Weights of a small contrastive image-text model: 40-pixel images, batches of 256.
Rows from block 8 of the image encoder of a small contrastive image-text model, named by matrix and row number. Each number is 128 + 32 x the weight over its row's rms, rounded and kept within 0 to 255. All counts start at 0. Numbers have three digits each.
After each channel's rows are labels from the 100 images, of 14848, where the channel reaches its highest value: "patch colour" is the nearest of a few named colours to the mean colour under the peak. Only what is clearly more common there than usual is listed. The data: rendered made-up planets.
# conv: 3x3 conv (encoder.blocks.8.conv.weight, 144x144x3x3, each kernel summed), inputs 0-71

conv.33:132090142109116190124144127122125196108110117120168128128139109116148147116133158127126105132107141133101119095128136167143121130132159198097244155146138147154147117174196133164116123153150129114132214135132131116095
patch colour: pink

conv.62:104120140043094123124096154136145145114138109117139126185145136117111132110097057102038099059117126107137176127123132126143123125115129048124112131071127133183144145175135128180131120058073090127016140108093080110153
patch colour: grey

conv.140:146127139161116120135132141130160159107117149104148131140129151142105135155122231127207183181118162148090107103109142160135115171151139169090167144175126147131176114148155137131124120145205133119185155111150146137128
patch colour: white

conv.20:195073114143145131126116155140126132107132155144206127119082120136113147135190129097158148128145135157074123142128120127111130152138107099108176119119126125137127127108124141156156118132139137142141084107162151138068
patch colour: orange

conv.3:126103118255139100149134131124144131171122146118145126163104165134135137185138170139254200157164189173166153109153130134123145131138128130121117138149116118091130163123123126102145122121173213106255157139126140094188
patch colour: white

conv.53:119119125229148107137128104145130147159148137131132134133113144135140123145129253132255185221168171176126143117136126146121146136101136148122138156148119130108122143116115135106144127119213171114254147133147155118144
patch colour: white

conv.78:111120129213117087148121124159085116164173157167112141151109156143123114177121152131195182159188151152154174111154129117113171137127121098104088179163119123086111155067100135088168140088141158132188123134158116126171
patch colour: white

conv.39:067144145120143071128110161107103112107133110106145137133116092152069145112066156184129080143142134128146092122077087147132155132147169139178126094097142097088146093172121081154122157151130071092106075119124099116087
patch colour: pink; white

conv.124:136052167135159129100093150105131118089125136156151071149114096106071181139131123178120173114104130125163151129058108121108124142181054134179121148187174134174066166151109124160168143129135151151115093137154139118174
patch colour: brown

conv.19:131106136101102167133140137127107188130106128106158152142126123129148130124135144113114098124083136138118132113141141161149118112124141163099215122130137127162149093213255148178099116126129111122100214133128110127108
patch colour: pink; grey

conv.121:159143107062129091141142187181158122085142065150133126189159094121112156155149098137088059138128075084130195140134137130116144110095123113131115175140138143157132159186120098158109121099086081132066092180044109110168
patch colour: pink

conv.74:144140127090131126173138172143196086078149093113129188197100123120151116135147119143123137134060056094106142122125134151078135156130135097078114142133109101115118121198164121099104110135090125150095067130115068115113
patch colour: grey; brown

conv.110:171146134138088091116154201114094147101153121158096132145146117150076097162162170137152133187067143140135131120081131159132144157146147188103161131159073157166160104157136139147103151192158131101138132132139135136095
patch colour: pink; white

conv.2:122230181078086157140129114130106145109155125108091132126176107121125118117110117144093119134100099140041147131121149132145121153139137109125152118080122134172132101112154124144125136092128030150104088087139150136034
patch colour: grey

conv.41:115134058116156110023070124114178135126105110141148084140130095129087069116116105161111148109100100101152160112103109110092118116163138123105145101140076081135180188150107050124157132095123126184110108134115148073145
patch colour: grey

conv.137:134133164135081152143144188102166128142153151133044121154127127144133139103133126158132154117064146112127190164116097122163136158144137063141067119083115145139154141141153119163122177101138146141121111124154125140151
patch colour: grey

conv.116:136191176101109103112167144114142162099124144099112117122124123109137148122123169182129155166081116131083116123113116171139100183163169137116207123130139115126147077136156128128132120136174108149135121142150117136081
patch colour: grey

conv.130:130128100158135162119168196086133104104117119118086162110124148128127108149130125138114140154088131115163108122133158132125200148140118214126111126152097150166124122192140163144110124255126158155100078149127135149063
patch colour: grey

conv.87:084105158116119116124102069073120032100099107139062105130062139125121111135078124144139150117095066090124115113145134134118101156156108119141064108152126111079106187115151093080107099107139135149128029111112123107109
patch colour: grey; brown

conv.98:070170124137115104126080085150152101120116100136135109120132166130141072169046129140140164131105093119109101088110103123136082140151115067092122137114084111117133137108125105142107109000139126126158079112120130136113
patch colour: brown

conv.55:133152175139109135110128023098124117108090147086091132047094130135119092139124183155157147149090118157091101095117115097131123122115126136099146075094134084071068128026107105079106113109180121112167090098132152119067
patch colour: grey; white

conv.59:164062122136192124130131158123175125108104119128193131111053084171065149104150144133152147144146113137073117127088080107109125132147120120089183073112105116091122102103127133135130115134138135132145089160160162131075
patch colour: brown; grey

conv.48:087080132153138113089096060188122090131075091118215121102047096115104115085096131147137107134129116105187100135112094104120141112122138114127168092113113083089135136111135115096109100124109132158132098091101153085172
patch colour: brown

conv.136:130160091115102030130071131186109110130142078165121119105139065187111113077116122131127061147135110102095102139100126129103118111102126098159158156105108081055132135103122116096098117049103043087121103163115085121116
patch colour: grey

conv.45:132125136114097084102119127207179103117097081106194111152080152126115128126130129134136162132104101103154104120138134161084138155118142084120164109142142139132118126119095097098096128083136102162121102099116117116185
patch colour: brown

conv.83:129118118255146100135129122131134146176133156124145136145111154146134124157139206131255175185170185176147142114137134136119153140114137140128124142156126122110123142113130142104152131121184179111255142135168141117158
patch colour: white

conv.75:197029148148145087140152183092172087106121115150155100136032125145094153170181153086184189155135118117115087135092118158081125188149131127081124122175110152123132123107107104111153105150133127120157106128155128146116
patch colour: grey; brown

conv.79:126127145158116178122119180084152101151154192168088141155115135136144156120099138115177199149090112138133192140157111148136144137112170049134054118177137159121153169110101104121151140032136142139160064106114138147155
patch colour: white

conv.69:142144107053107106110115107115091111056121082091129129095130106111119070134141037137041064046100069083137118115121124080111141102139103127100138127106085114123108123104133109114128110122092098118052088089062094102089
patch colour: brown

conv.86:151163131122101070142122164109094096121096139094107136094111114183082109122118113138118097125134121089113091110131129105121158130115109048182119073109122124108169130120158120140070077038106046088120084109102086096100
patch colour: grey

conv.6:147119115112108186129139151151173104090159111109063174170115089082146126125157125117119134131048076094108202127180145123106159143097097118127126184116128112066111172156164124049120143140131127174103034115102112117111
patch colour: grey

conv.13:152136164115104097114123120064115093120116148114072109130051150139093145155145192149163190178079101115085088128087115134088117191164125093069125135147117129125123110112132139066130101128136087102147073111174056097099
patch colour: grey

conv.106:080125162031133124134075115129146115119144145127155158165135133129125112070066058144039112063173115109125165129137127124137117137144138067141129128066097140164140141158138127161168129048049125124042114135111099139150
patch colour: orange; brown

conv.115:104144140098093183120105065153113181104109097078154135108149103092160118104107153115110083115082135165084131093132127154131085089086157180095229107116139128141120105112177104137076160080161114103116213122113131126083
patch colour: grey

conv.0:189084111148153139152102161131132130115141149136212126128095111147103134128183130111155150126153142146052135137132119122110126138156102100096189106109113145139107119093115140156165110136135143137144083100151146131069
patch colour: orange

conv.119:195147138102080139125101145089081122088115117127095149124116147148129065143160105139103137096093132124126121121136141099042140149136130129154125120108082115204117103105130095183099124108118089077097133022146105106105
patch colour: grey

conv.103:138140105092078175136124163113108191150156149097139149085178126116111118083110102131077071099113175173084140139127108093109149073093097110105170128082113140173099069114097122182107132124107098086069169135099088108072
patch colour: brown

conv.101:082150142056142106121119100192184093057133096119164142149129103117112156100076051144066118083141041096107161108109132130118091126131141092117166117053146125089124143104144108091110145059115116175078106126073147132127
patch colour: brown

conv.84:153156110099116147179150179128143087099196129127121164141115096055131106101153088118095116129147087108112176144146132129100164117082120094158136142106119109096121115127118179104098147132086092113077050116083079108063
patch colour: brown; grey

conv.93:129090148110120170122140140131120158125104129105182147123104129112160133122138161135126112126111133152122119109144158161141132114131133176090255114145132129149154091186224143168113096139137114124117192111127123141087
patch colour: pink